Weights of a small encoder-decoder audio transcriber.
Model: mfcc input, encoder activation geglu.
Data: trained on telephone keypad tones over noise or synthetic speech, 39062 training examples.
Rows from block 10 of the audio encoder of a small encoder-decoder audio transcriber, named by matrix and row number. Rows with one number within an expert belong to one neuron, the router's apart. Each number is 128 + 32 x the weight over its row's rms, rounded and kept within 0 to 255. All counts start at 0. Numbers have three digits each.
Before each expert's rows are labels from the 100 clips, of 14848, where the router gives the expert most weight on average: "top examples" is what is common among them; "loudest" is the band of the loudest frequency at the time of the peak. Only what is clearly more common there than usual is listed. The data: telephone keypad tones over noise or synthetic speech.
# router: router (encoder.blocks.10.mlp.router.weight, 8x192, trained with AdamW), inputs 0-63
# gate: expert gate (encoder.blocks.10.mlp.gate, 8x96x192), inputs 0-63
# up: expert up (encoder.blocks.10.mlp.up, 8x96x192), inputs 0-63
# down: expert down (encoder.blocks.10.mlp.down, 8x192x96, transposed), outputs 0-63

# expert 7
top examples: key "3"; first key: 3; last key: 3
loudest: 1000 to 2000 Hz
router.7:115106081098075116102145115089113084101121164115133132065076159085107111093122086063144101136086136131113114113145107070165204153113114165069130091120114065148110164123094124162145212113059109
gate.0:108152128138147141175133088133097101130127128156150094156102135121154095135104150070111121127184068121140233168148133236143095124063081117170163114112123152153141129194131119109160156117140119
up.0:143127131097057103132155094097119151120137154156095161074166196123143146136137121176132166150089149117097130161131096091143191104079169096144091100146125104135105078095136108135149137073185186
down.0:122158183133088125132102118157092037124153061198097197163126108120162158146164118089131081147157107129110181111106107113175115148157151131099141087117141095135120172103136107083114143111138079
gate.1:081167171122118169115145130218117078138077129163143112150148128121143117098092163182110148189140134153124191145108109193120092084152121179095129126072158103091145171179182062107167176086166125
up.1:138102162183120145144091137087145167088234147115162127116105142137114118120098094113152096171110192113140079163079137076108086117164087067127096135105120092155085115089110146151063163176156171
down.1:092108119092097149088104149138049123135121191076127142113119102125152187130101167085154127138128205112067128117148093087132117124160155179130131118114138121136084093184176177108151110149127106
gate.2:185109152104120121111142118128117055089101158098136177153153174159121186135126121118125183095132147158096154134175084162160076124100172150136124134156117084123082087093164144103115170118156174
up.2:110127123127126090095084130160140223134164117141154089117150078099166093104132109128149107176136137100163113161068171068128161150122118140131144162096138160118164165143089129176098101163126093
down.2:096125179079162123217133119106122074164110148146118149213085190114164182168124128143185159139145131131137101151155137175110062092093148141108111140083122132110137119120163187122116151157146154
gate.3:129123166141144116061163155120090096143100114115164138098146140142134110108118136094121157128115158153119072119123124165168097162156084144185114156162115176137147141140119114134164097122169064
up.3:105173134154069138134131125136089087090144151099159083093167140079150135151125122133089167102116070115112132136123099152090150175124105129161175213076091133132142154083054091160137183146133137
down.3:081127183094124142122108099101093164052175134113087075150163134159132146150142147094126086102141120114077161106101116071102110103137147158115138134110097120163148124163144126112134137163166155
gate.4:168132132103148171111100124122098185128051180116169117144103127134111152153123127176149128129113144100140126141077142174098121099142184135098161098138113112074152138101111108053109095176107123
up.4:124122125139122088123146168103134130118113096113117111147125203151126114135139134081142093110158131145140136151112067070117097162134107077123118116122113108130126191128108091140141180110127096
down.4:082099105118138122159037142132114143158109068151152156131148091126184119193184130089121120152181135122202140116131078145123104100150142097100145132140106139154157132131091096049072148138108136
gate.5:142232125158111199145177157133093129139125092157145133170093100179160165114103140198105203167123095139124167091102031102157113120175092098108115144162124186139160207143141142145118134164142137
up.5:124213141095124129138090138128102181135172129087122154142115128163081127089141140148141102147063136117144188106139120091212130094161128122103173121147121135152127179044084139174068093084145134
down.5:149150119134070162083114145139172180093160139147085135169152143151085174163133131166121133158145134148156149090127148086136152148160157108166128080140169139073115042109182117093112128104237104
gate.6:095120118115175134120082135143190108158164105088128114091075209137127145175195123126152148082138100044128119101095102128107060109107106096157122126118127120117175133135174182135118124090126134
up.6:152114110169200070141165133143140118139101121104139151109090141118084138144159150143158153100133128108164153176127124167078095152164131066161120130133120154110174095130111124110144097132084094
down.6:147181124149124134115136193130108109065097084097123129158151131120121117079158139093186123128136156104139077125140159192094057062103180148154178123102144139097138084165122132142095134141143142
gate.7:136148135164136174120124146151119165128182134118114165170155153105121123094176079120116124087163049138122168107159146148106130082113137190115088167099160179161114107087143048146123166147138122
up.7:092086096138065085135106090147164078089095148096091125179112125145154133100098087211136111104150108115181163149119075089188157147117110068142200173165130160122124139133099149099060078106077151
down.7:114098154163143176101154114126171147173152156151136144158099104146137133168181144134145102107119139179127113099144153136133145086195173179145118065139082162150103085100118097068130157133171083
gate.8:138137169128174136112059068123141135090108147188139138180164129140171193139127159055124075128122204147166114143153114136126112166128107158106122185087147123120126112142100154097113126131057121
up.8:156171113109139166132109087158139156142097096177123116155149176110176169165110180145126109136166163130100143200184100159096164111150166136105149112099080118107081146127073134087090194194065132
down.8:083095164124139110134090159163144147111153063125132161095129124146136183102122137041131107107140138148096115098143123190111062119130147116120153064129132142105116179121100130163156156082146111
gate.9:108059145134126157093105128151154124148096137091167100145163198085156123124091175143111073094110096101136163125107138164159142157175189152176192137163145141176163177087128131146111079087130085
up.9:137133164097119095087156174178139106119139150074181145091103157114133065152128185140094130093141109093096130121081112127143128113205167100170206159193183137154144135129157104186130108113173105
down.9:116130124140117115180186099167121139170190030155139127148187136098130115092135147170153129108116154154115143137100152164164148100058167128181072159146082120115165146202115106132130134121076150
gate.10:121117104153097149080118135145173136140105131149081049158136130147130087151139123114130151153054163058136148022224120104209132141131138157123103124184135101165091111105176116093111060125087094
up.10:118058158103109123126091218181094143099119104126119094163141130111066128113176087151154082194099069072141104065215148157158131156139089173190162115132118135168123142150181146133093080135125097
down.10:145142152137158142119195090089134112112201155139110172110147169114143079131103104128158129150123109169115128131115079202180092112136094134088091140166105104124160119059106192098144080159120117
gate.11:143150138163175086115095161135156123163107145113087097163104161136099151120133120121136097184169190073133118186185083165093158092134087162087128124168201164122174137135090121133194143083159166
up.11:088134130155116118130157120107098111085163115083157162142150129090164078109111148128104138094157126156131110047070191082131111205075112061189144099107096086130103120149118161174104141148102063
down.11:156169159078113125139033152171133098138099137102102116121151090145165163116123116150102119118131117161133115140160102187174088072173109060148135176126187144143146132138169102215163166131129159
gate.12:191044102134132149124115124154098155196135084155129142149133143130118150139144096161121188170103175094109133129135137105137146130123097152171063147151123126177084147180131089185131174124071162
up.12:105142130113143087108090131130158209125120108182134155144154112107084168139112091092117144158124077094115195086084105161033133098127118165121142144167130097155152174101067088127140152134100184
down.12:117130099115102106088060104111123100144196146140121111175104134133170109107134093052181080139104154113174034023110112119183111130171115097115145171153108095139167164106178143079112145136114094
gate.13:124066126116119109098117112127130145108147156135117139145182106097138105100108177128150106112146139198142180096149110082098133148160126115135159101117138111130103125115146161172103099089156093
up.13:095152139121109125125146111137057164121153074163081089096087130104074192096130080144149094103164148136153150205151097103145070120088154083161149181087172104127129096070108088141094168138128141
down.13:120085131131187152107104157149127082138106167098112110092085082107137100087104116106103092082107192159098106160078138131104130123078147106169187152164108138097105110106139106151113192156144156
gate.14:152102134095151059154122194157142126078039089100120149074140106122116062133205170118138094142108110149102167088100163132175143092094080088131113138180148129106117160177146078122166085117139127
up.14:104091095120135060141106156110136141068099086096080133064167069100094091113206087179116104116101144140128221083090138121160163127080123091101108122131115100138097157151150097169188095136139106
down.14:131172101126126154137090125179131110096110114096129151132107139092170115153117119144086161111111050120176097190161093150132166127099070047051087073233148144175136127127117112077169146158196167

# expert 6
top examples: reverberation; key "8"; key "0"; key "5"
loudest: 1000 to 2000 Hz
router.6:166163088159145127114099134095156095165115113101149148224068101107122147118191121084150124095124164109129131133106099084153026067121109130156130222173114092115135210160153098169113073129147089
gate.0:110097137108125149150098176072150193161132146118130125088110128149108124126186146165101112122136131120134148149130165149108130125129188157122098062098078115073129124139106091085076151093130066
up.0:080118120177134082106075126130203188148089090183113154088132134103172131146122101072133137132172179134142075095100179132144119154147002089133143127153126114111094177104136119150135150121153127
down.0:149146136161151109112156149161139108130169119092127066058103135142066125147139082100178079154107139162097153086144061127056197095124090110079119089087148157120197130142116164179144111119127177
gate.1:075174109150162106122082075135154103146082098110114158081127134056147136113102076144099090101106124138122117130138089100102071150173108133101145118098096138122185088121124173123131113188167121
up.1:132126098119092124100206138112151097140139143120107149143120184142134114167108115132167155179160173153094090110079117133157152152030117106144130197138153208106094122168123198148109154103087143
down.1:143147148138094134189155092096149105145109094161136070177163133112160164110133134135112150132117121101119071077153154102089130124143219122162213125121159172103148144081143065152164117166138151
gate.2:079140135169159088148180087173112143156101141124168125178166141093154165125155109159111058105167076135144137149145108090116154164173141113180111143074098163085149224067120108102141077127139161
up.2:129079078107127140094074179132186070105125106166081104065096146141115108151151195113132167129030181146086115141133105147131149066085101125111160176197155137137116093164184134123140134097116123
down.2:061131127115134101124119090100097119145087163104157125119102104127133139069109075145125166145103037125139126096138172087149104087116067132131066138060142091167177162079153101092112189112120098
gate.3:081118124099085117116146161079130128124117129179134156145114060123143112127078147151094151148123116122114153208155166130099102163089174114133058106077119187048115117060174116113145178144136095
up.3:109128115130068163120108159164143089118117121138066127133114095153073120177182186086085146071181091082125173120163158067159109096152157179139129111132086173107141120171143136078085141129134148
down.3:108180134112154174119162132126161183174126105124153115171163130085128114181105137110181128141186124146101139100106168098131157072192084104114107212092082120134137092135153113225170131058163080
gate.4:162194176180174141171111119089180177101136089189112126059169122123124105120076171109079103118128163121124146109136161172136085159165105143116190118106206126115120094100152089109126105114097058
up.4:112053104053118158084139108032088168134120144099100156142106097156107110170077070143145133133130135092147200152151137119135179085233133140143139159179155130142121112150152182086101115164124153
down.4:109090130142148140091092114179132123118119131133158125127103163104121208153089088108155070095177117117132122141102088090190119087086115121097098145118116138171137141133090095066188088117120118
gate.5:139117135067108125126060093142128156154138081147094141144095122151112201174107120104121128101092179167101094107134121095140148135100084084189167132118146184098139161085197198207090088118085117
up.5:122110131077109127130074092141149165158129085153084133143111142150104183135118142107157093119109190136117100090152112063129123171155073083177140132092162161098128143110212210208107091141122135
down.5:118118152111089109112165147128146103077133132161116106163169150133089132163161175147114082125170075140157124113116117195177214149122107138118167153182145092147071085134154130081127171172138151
gate.6:107139145084090160132085133165104082080152112091142133146085150119180100094086219115166095115093101121141131131064149093142149148097108113144064171108189099111108133148106076092159152128136164
up.6:126131110192124093144185090113151134128133148169139126112164103137059130144190080157071098128133097172086175080147136166119142102129113131110139085134137135156151120115117156160123145149124117
down.6:168182212119166148149082144142142150104078095147135129137124113125104100114122166113158200115181174134165091106110132164139103122164158105164085202167114111102160088142128125147124112111098012
gate.7:181153120127193105146132103117149093111179130155068094168137101111090132107200110093145114140148150137156167104129179131065149096191142118165202142144123137149099162116148145078117159110148125
up.7:150095157147082180108066150111133172156098139088164110115121152143182145230105172133144165106155108143110122127110071138141117161074122110134078134140112096132187107095107127133123116131135110
down.7:106121138133169079156105061130108164052180101134143111087173106115150176065153109142108173073098124094140146173127134135144189057107157161158140098140127076140123153064100156157077108182107174
gate.8:165142081137145124165122151116096139103130141149035117133154128090131145178146083099115185107147145189120156171136155119118127166118082099151172109138102107158142085091127163138123155155150095
up.8:095101130050148135169121100084102094133123072145141111089139122111174138118121147110106143129089108147112087165109162170130168147137111117066111083107169107146156091087095077087161145155126156
down.8:137138154117159209110173098087131070109155109131140156100088110159126179133101121153173144151154091136173139094129116134123179159130114126195107146164146158104135148083101089113088080168214090
gate.9:126155148158112108130117148123161082129104091125145175131128140125148144140116120155203161123152142163139075143169120179136113109117067161091080157131180117175121128121075172146123144093118215
up.9:104150147151126111110109137127198099121066097142167207126129120111135145147136118170193153111164120149138095129179123159138089110142074112071089148128158111174147109106068176154157117099128187
down.9:170109133107164134141093103110076162151114170143143079177107150074166151164120171130113042155069121155106147125097112142145143130089182084165131100101141133136174096132173153153212153114126136
gate.10:167169105187122183138181095125116104188168109109127122145133098097114145140102169148141070130163108113119148173060106098079167133113103106086078166113138178112157079115109063198122135096177154
up.10:096104123155139191120142132141129060133188129119091140138144084162084109142086111180152090110159131095136074101049136113125110128162075125069103095129093123046116135160090156149139156115147132
down.10:111056086088114137115139109126192084094094067103083136132123151112103173141129140109107179131101179150138099117177093136112132146093168124097187155109122110067140153124079130094098087132176136
gate.11:126086110115155182124133118120193101125129121105059162137068148079126133139164097124181143118197186146119098062133145099144163078098139081123141099102122160144175109117098165181168148153127071
up.11:120131150132136110127125137123213145133134165155072150155084152102092142157154147125145186108136074076144167089125162070141137119099106093113109125145154114113125149098108146201226152124169110
down.11:152122100146090095103150075143158171142138141148188079157140093146128200109132153107165075136124129122136123168155112106153166138073109088143051133128123129136139125142112192132084123062084140
gate.12:114131130115139128133150183134103123123113122122097093153087186097072118081127115161075120151111141143140138077089117113103054146095156121094202109158065198123069112090133045107121078154135085
up.12:086115145176135118142140129128102129075094072162099088142062145117090153092121132142076153137156122123139189100144106118115060148112085088089224144200129204086045121150132116108147096130101099
down.12:124167151171109145107118207149092198070173147106125095068150119064101095150108133167100091127100121116074126146171125158052080061105121083126088040078149152140137104163102111130109170108126179
gate.13:153193155111114128145129138120096139143126068101162097121067141106109160189057141049137188105165152095126162133126129110131110102128139122163168134106108112188221150126087100145155119122139115
up.13:173153165102107133204155175071081190160118140124128123140098151087147136171095126105185168113171126121112125078128110135075095093137159126153168129095118123190183156048080128145156116093146099
down.13:141120164155113139151146131090066167133051140108153069120116172161130104158118132115128137123141106101172076179139177148152148100107149128122139126157124131098134070101154087120130115106106093
gate.14:151101106114100129135066093136169103128139119200147167156112130145131106118141174099091125095117053109103126155147163134112153118142080115109137112164158107131119165139114138157170133203090084
up.14:085109148107138167144095152162168100128154085176161124135125133131135086115127076144141106134111142116071121155112075160083104145121066136129088192127200112145124204148136030135100126184134073
down.14:111170105115168087116171129119085100123110120124124107035134109132111070158096119138155151186134099117131132134121116123135117135101203104126095127153121109105166113136144152087188128107124162

# expert 2
top examples: reverberation; key "B"; key "D"; key "A"
loudest: 1000 to 2000 Hz
router.2:100108133116123144154104159125122198109097112114086105103222103108138152127104186178094118079134115134104110124134116212105145108130185113117066078105169161119117077156155113078136096155146149
gate.0:128100164161098117106152142131144132106138097157122126142109119118100131149096139092137114127122197099143138205135085197049147156116158081130126113100075128173172109113131045115137156099158094
up.0:144087169121120132128162140184162162121103138103134128141091097146090175191104136115082124103160185137119121114101112188073158190074134124175111110094098132143193153089121069129107160102154121
down.0:132138141173117151044087139107116116130154135134136124169124125150171061130181123133182113153127156101077124140114088044067126118058148097060126119127145124137146180175174099137139130097132162
gate.1:144124139108118143112178151082133145152176109120100109133102138158135136159109063091148128136166195082133111107155135071136150122134140169097148150180161140065147121142129149133158148133111114
up.1:105162094131151156096088143120094051127101179159174126130110155135109085101142188184137099070139126145132098157114113155172109116135141116150107101127097130164126068081134085144116102138168154
down.1:145085144084156152122141129115185119212122148121091170156119098116139193157128060160140135211139148163063108153095109187118097121120162115095182140131111135139167129171116089176109139126137079
gate.2:166159126175126159183098116131182163118137127122178137105124151130127159061078141106151124158166147112205141107113127080106122098171117102105111148092148136116180131160170138150123138056182160
up.2:151150211173111158180114147168077120174177129111115111118127091100147137034127131130140112163099181095157081080082149122155097117130072146103105130144057091089156121191117103130147196094090105
down.2:091152156094123100211134167168131073118137220126088103136138140138175123167137117125196101157099098091096133093092094116121080092111102092124140090120096139109114126172134061096106129125177170
gate.3:112110120120128133140160109112167150125088058071091138198110166119063059165128117146129102145169098159132056131133155129167156147120178146182107128152115168074129135124137173131142127120157056
up.3:169132165131135103114118154140075118130157178178167134068147084120205210093119154104095157108066148117131149118130096119104104130134078116114157143118144111161131119140118052092113172138123177
down.3:058125154149165119134090124110164172128120093107130097154148126131111057120119128111080142173161134160100129118166085122140110165142148089132189135094130151145109151152145065127087142144127140
gate.4:199099085075103120146102189143120121192169129132176170103140118086164123124136124080157083137145150157135153115122139049089081119112087153150157168122117135072089212154124161104168220160175170
up.4:173097118120103112141098127082105168088107150054142163151118122186149107126075108139133071167176131096153147124120179164135140143069128145118111181096109103142119063090123173135044089120172151
down.4:127085045133113111161198138137112164164128120112165153144124187157147132089133107091128098119084161148124178154177182158101098164154102100145153116182150117126114081105129107145110121163128109
gate.5:099103148137126110115156104120134140114085160109136178049136080134164133105147114095134102140184084163138117068119132200097121129147178124108096121078181152089128075149072082091099119198165182
up.5:153148086099122149147086140136139109143167085151112087199098148139091121143126143175122149115057166103112136188118131081170117129098099150118164165147077100177131164121184147182144111074091066
down.5:089105116045150124077130077103174146152106121125156153130163117124121075103136120066198052114154107132138091111095165167165099149164161108103065109143140053109149131132137134106075117130168091
gate.6:139145145092119178103135186130147127101224086136124130080109134147209096098135153151106104105144100060078125111192118085138157118113152091134255133112130093194192125151081077113104149123132118
up.6:130138189116134197119164178152127141119193056169107148099107090132222081101121176092123132101161100096091131094158140146137116126114139098105238116126154095233172103141116057164132138151150172
down.6:144082113088127135166135133157135127094155141125101104086101153138165121099139071132138097145121190139135130144095189122110139160084107163150113071120098149159113114161187118105138150159178088
gate.7:083107163149108104145180108132138180145089079130045167127151178138122135125108140192163160097088110181129079102185158173145126139097030135161149054185092093159116084135093102100080168113100185
up.7:079096177144104106181187097102131146155073112121062168132102203156134117104102137173153139108092114205140110082154161185147110140112060124128153073153119097164116085136107102105102154124125163
down.7:133145079123178201140151130156112068123129138143081076177137135163133160130134154090142172129095159041118172169139114091110132159155129165088160157166143090118146108103074109052149117141150181
gate.8:133114098088089126128148124132144146166133180126092128133114099188132113144160148122187135130113152065110132112129138157120174125112109144105097163097108145088106127175106151154092108081135122
up.8:117114120094134140063129051138145125145117186095117144134111120211156138123113121146202085094087163097095131067141092113119194115115084100113087155136126129154112123169161141165150103080178112
down.8:112168157151103160105120120089146095136156135118141175115131096108113112123122090096168184167149180115128151108145113079087158098083156165184088132161168127139080166128080124139125123116165053
gate.9:127149174104098109113154155106184125110105099104115093155135149116095124192128125121148084124120092086163152119143171084070158096106099149166142112200094147217120092124162178105172123181185109
up.9:107153128117074125108155163099147166132083100133158110168128144151119106184130175080180072131178138085139157159124143126105109105128133067148186104202088139204105082139151142113194101143096147
down.9:077115075115127137157122073121099108132152150083182115135148148149109134081121111170131111165078132126159108173120145158110125099104097135161161098099142156133151134152140073124103097144137108
gate.10:101108103070142113087141146177095137131131218114107142148157114158180176076120211184144135172145127141131169170177109142139142184149185156132083121118173153174105070093161176103210091177168136
up.10:135147157170148125192101130100152106107126071151181089115104124109039047144151050089095136071127110131131155069105178100122104080093094108112174133140105099071136176188064132153056158103099126
down.10:136105182157158154135108114125092135092154118139148184104175187098173103139111169180131125153141132080150100161082048160101119147148116149148114133075183101142137192097096186111107094133124101
gate.11:129154175194107138151148141167121136125113131146144148111095115146157126046131101108125195121212192117118150116096145144215077114148136160087173145103159167151133119107100158133113152116167086
up.11:113154141146060109166127111073084146115149145143146157169102168096112164093146137169162099093103108120158085079095120127110105154117125160091160098161076130109171174125189113164080128193171121
down.11:114147177157108167139202107152136108098094125163163077142126160061086139090139089087138155130105158076161119083141122114129056077119128102088117127120127168133135161133119141124156108096219103
gate.12:081143092150183124095117064171128118145113143130117101158140121130103087255117141088211172100146084110129206144146136190108082138157106123152119104090139109138121152110118163118148159177142111
up.12:155098159153069146101135188085129100116174138140162156103099117128146142000106097163070132133120211138108033125148137113137163132108168150160122123153089137122130120138101079161075099087135122
down.12:126165072155139069134129072114119164125162132148183132133139111114183107203162119128156104146155132112147140134165121166118106088125107131160128119178080110096145120133129130173130159106188136
gate.13:163143103133088154082081078116163148126108131173132109141115132090237094138157167123121147119130039156117153142144144098130110131127172081149093116175140143110073053106199140170168160091119118
up.13:094123157127160114148176159132090100129144098117114143096129117165019176116100090124161098170117208114154071105118084152129155140124072166121171134084114097143191196142052071080095107146139131
down.13:136124144133113122180138093118149166127120170118140144126079168108131083091103191080136124111108136169177161060100113104107135111101130101095039130176126138173136152130096140092150114170095129
gate.14:101116118128128157157113134079106168153165138138192124085198161119126139122128129088117057108085097111105102125099174110142112138082195106131135134163134120126146094131096148096103072161106116
up.14:135132095165115095103129123173157105078098097112064123163056109142137119143131133127117189175145177158158138120189091154107117122160053162102142114089120143165091173144175090150153154104110116
down.14:183134102153115121152152136043106164143095113145107075093147147111158119162190113056104122140120089094135158102067153156147140125056091148162107131137169098121146093159123107100106124112075135

# expert 0
top examples: key "1"; reverberation; key "4"; first key: 1
loudest: 1000 to 2000 Hz
router.0:103111124104116134096084104171117139135114133119113155095101134152136138104073069162154133179172097162194167082121192113101109139177065150119158083133109089164150097105081163106100101076090160
gate.0:080102143111103143093128156148099107097131120145123156133112159062136177108170172073121129122131126135088162084213087110104149086133133170086135173090086131070092190117130097147108096141095195
up.0:179170140152133166180112081099143137144184132108110128121149112173129060163099128129123141147114137085172084151059151148196138149105089104135117093137141121136158076113083159093145173110097072
down.0:134140121109108140132188133081151090171140096120156136176102129124115161100110131139176151151103083170098128177143133144134103116124144115141205162039145090191070111147102181158103075102112115
gate.1:189093153081173125077088103115118144121135151126168186163143122157100107118061150108085163170131083178123112118130085211098151098076137177154108131090158121144142140176108161114121147090174122
up.1:159204105128183125110144174110124143147082155037074108144143107140135149100119205209156102137121138100126114148095118132182092136091123128128147070164126062162149083082098159148100140102103132
down.1:195128144131070082159144066124129151123157113129176160161132142096138136148122050135231092130110133121165157141123117127142111127110175056150225160109082114174085148158085154089104156165170073
gate.2:108107176158146171128102109137114145182085192125062145094160097127141174151127099157156116171177146091167114091213102120082188110176102099185105127104121118135126119200079207154110188148095145
up.2:097107167142128148139099119161112142168104201137060158076156110120164184155126105156188137183173133109141136069218106123085184098179089097169122116117110097124136113189081189134108175145084154
down.2:126142130181042123168095119161102195147155108114101113116108102128135079135102183136095132088100087099122181091022148100178103150163115110089142184103158109136168125074153160178126120116202105
gate.3:135143102087101142074084116121122186082166153104172145153174120111150146106112137162140125085124165125170117074087073150123101150167089131177089105103113172164232074162119084132163097116114053
up.3:093114195148120200179122154143147035157091100133114185120178132122138114131089115098135126152204222064135133141161135117163173124061113089090134108136137103103092129124149120121102149107171130
down.3:148085108115220113113131125158149156110117134126114139118111091119196102159135122092077106092142122140115133133134073142143150106107165127110139226146146093120145188179116114122089122182054152
gate.4:064162095176097107107130178117133173179100142105123198123140163134190126165154088176114119163131168126151159113148110122098144094130130125109123086114220144132166141153103094158128138102147121
up.4:063149129141108134094090166072120165144096108136130159133156135098196155187131082105134093099114170163157159123144110132067137143101115161124112104114167120112124170167098088129115134065118062
down.4:151079124072118142112128059148163217114135125169106125118148144100082143111150112124175093107161146175100111149126145126126126046125108131111147164110145131124107123105160116076048115170132140
gate.5:088206161101149127081126119136079127117136132145110139106069155088147114086150146205142102127080091170137079127073106122138102133090126108132153159098155115043146101143100079174162087137148139
up.5:238038107158112107136109111111177097139130107158112156178194160190093114163121104081152101136168159106108151134146138167135128141153093103116123073163127125181080147121122196113131157123095118
down.5:102159117092070095139153135126163067128100108123151167185110175139112123119158113255199140088175084138141166092125184129049155103139122120187124150133118098096131084184109106091160114126185093
gate.6:101174066091122114204111141152148090169141126145119138079101194117156049107158114152176154116109122091074098129168101127087109164131147056129158142095132145153214153142090165120080129116116201
up.6:118162064084188135147136180099176116135164121088118111122119159147102108099104097122160174100142074113097059041129099159083094145154128084168112162121158099141192125189103195125059113144138164
down.6:043153158142088087111115093126124180193110140097167159106177109127122104106090095166102160088114163149160176045133125150169063100115095147171177087113127110039136165171122159110162132147137170
gate.7:148189132123098157099168117160117100067104148120129140100088140121143095116080118110158121135102099128078181128149112127098084087183110126093156102115175096147099110150104145116104109128063150
up.7:055117078117086179128157154157101109168151157099157101091183160153110092133122140138110123125240167114133073109126173090124155148160128084132110149139154135109103090148105154151047132108173142
down.7:165114187187154106126120105204114112142110120144135151143088168081113126145182087130143115119159117137130168109157094151067146152055152139180100155124183139098147053090099129179153122195094152
gate.8:142097152107101179155147091156151117106145084149147140089133059064102127102106102157187143179178113148173141149111077130149136085089121121141089147175080138107128089131106113121140180135162160
up.8:146169120150146087130120184063101161143136181068107109134112191180137117134166149090070099112061110125078131097137194132126056146180119163137177107102163108142142141161155179183158086119097076
down.8:059150118091137110134115128112149076109137131143098114153133091099161100135121111168093131095133175133119143203122101195080185137067136124110101135176102149159188073093148068111170157126145153
gate.9:099097120178122142093137134122143130112112158108092144138114106116130177197111098159173135149183046130154149115255090125058139146175168095169118176115137186090134158094104120111094102218139122
up.9:142062128166135101106136110157101146087094066117077208113086136094142198122150069160140115126132046135146176125222128107105124115182121115120128138143135182092106128109140095094107123218129105
down.9:123105101095144146127064057071095176088124143127144161113142107157151104157197117113153158144122149109152088098116192158156113156127117108101091107135094132175111121111197147134127125081121125
gate.10:128155112145169103125151049160143038076115138124166096133115127156097177082130144096106099128123173191109144172124113088160105143139165152088148119131178148082068148091076079127086168139123040
up.10:121070115160110117128116075088116136118156090177115167170107170183083137138102146152165073100128111076135134117164161117168093144081157111104170095102169123155124120101117127127161140192135118
down.10:112160157154123141176160107088096139156183065134158107114107149130104191164138134173137140142114203127103118185074090078101112080127198130150199084130116128160094046148147117074158171159134122
gate.11:127132123106162135174133114148127073131139146092065105196148125175139156109166170130150143098119106129058162123122114069117170175120113173173067174194134155139140119130163075174098110089082126
up.11:145141118105143153135133110150144084110110134107105087150147124085178069126098155104099201095185176129137155139147139139070099128192133111112087125138186151148143146073106136125106109158109151
down.11:073127121156181145142192108151121172115164118097155130063112114138149177177167127083166128128130154099123138165126187088164098124146084150146087090123099080114112104152076110160121110147100214
gate.12:101149171109065138149235128121129072203151120084122146122119109099098092163149111074114127131087134143161163169160153150178108119141129097113163040106139176100156091128174172121098168120144077
up.12:102161096147104120122127124137110219060104148146136094158183142138149134148138071131180152145157178159124161110156140139073154124115153119154143138164142046093137176108096120109161111116147139
down.12:133105161142148198135124135141116113150138105128168200070129148180158071117166152125168146106105084164101166077108116054174125166132160162165110132146121133127151102133159137099110134171131131
gate.13:117112140166136159069123136147120100131129104111127125097129169111089116141202152084081119131164128127110121155155133138168094142108073164115122167103161162097134146169119099181072071157127133
up.13:145159092080133110169157137101125139127151096148138158177119115139118112211068101132172142192150118134154161086128148058144101103132147098174077109145127143142102208113145195046120138068112180
down.13:138123149217174176168093165159165095118103096145122143130129131131044141156186130158118116076105111145111065149122037112095100165110082070069187114119136169130160156124127080174132120135104170
gate.14:119143163097114100066126151116121119138195081180101132065074128103154138172064109131138154158090131144101092107110156184118086116121118172125089088126146123123105131156140119141189148131160110
up.14:138111108171139134173128092160141164109061151091140110204164124135093154139194121133110090102125123107139162146148098089108177152117156112111148126161128181135161109136136160130074144127086113
down.14:158129124112124093122091126131156043107157111141166131151188111121156179148139175173139126085096181142170139062094126152066114140103122115104122139109084177054093089129183072111091088208151090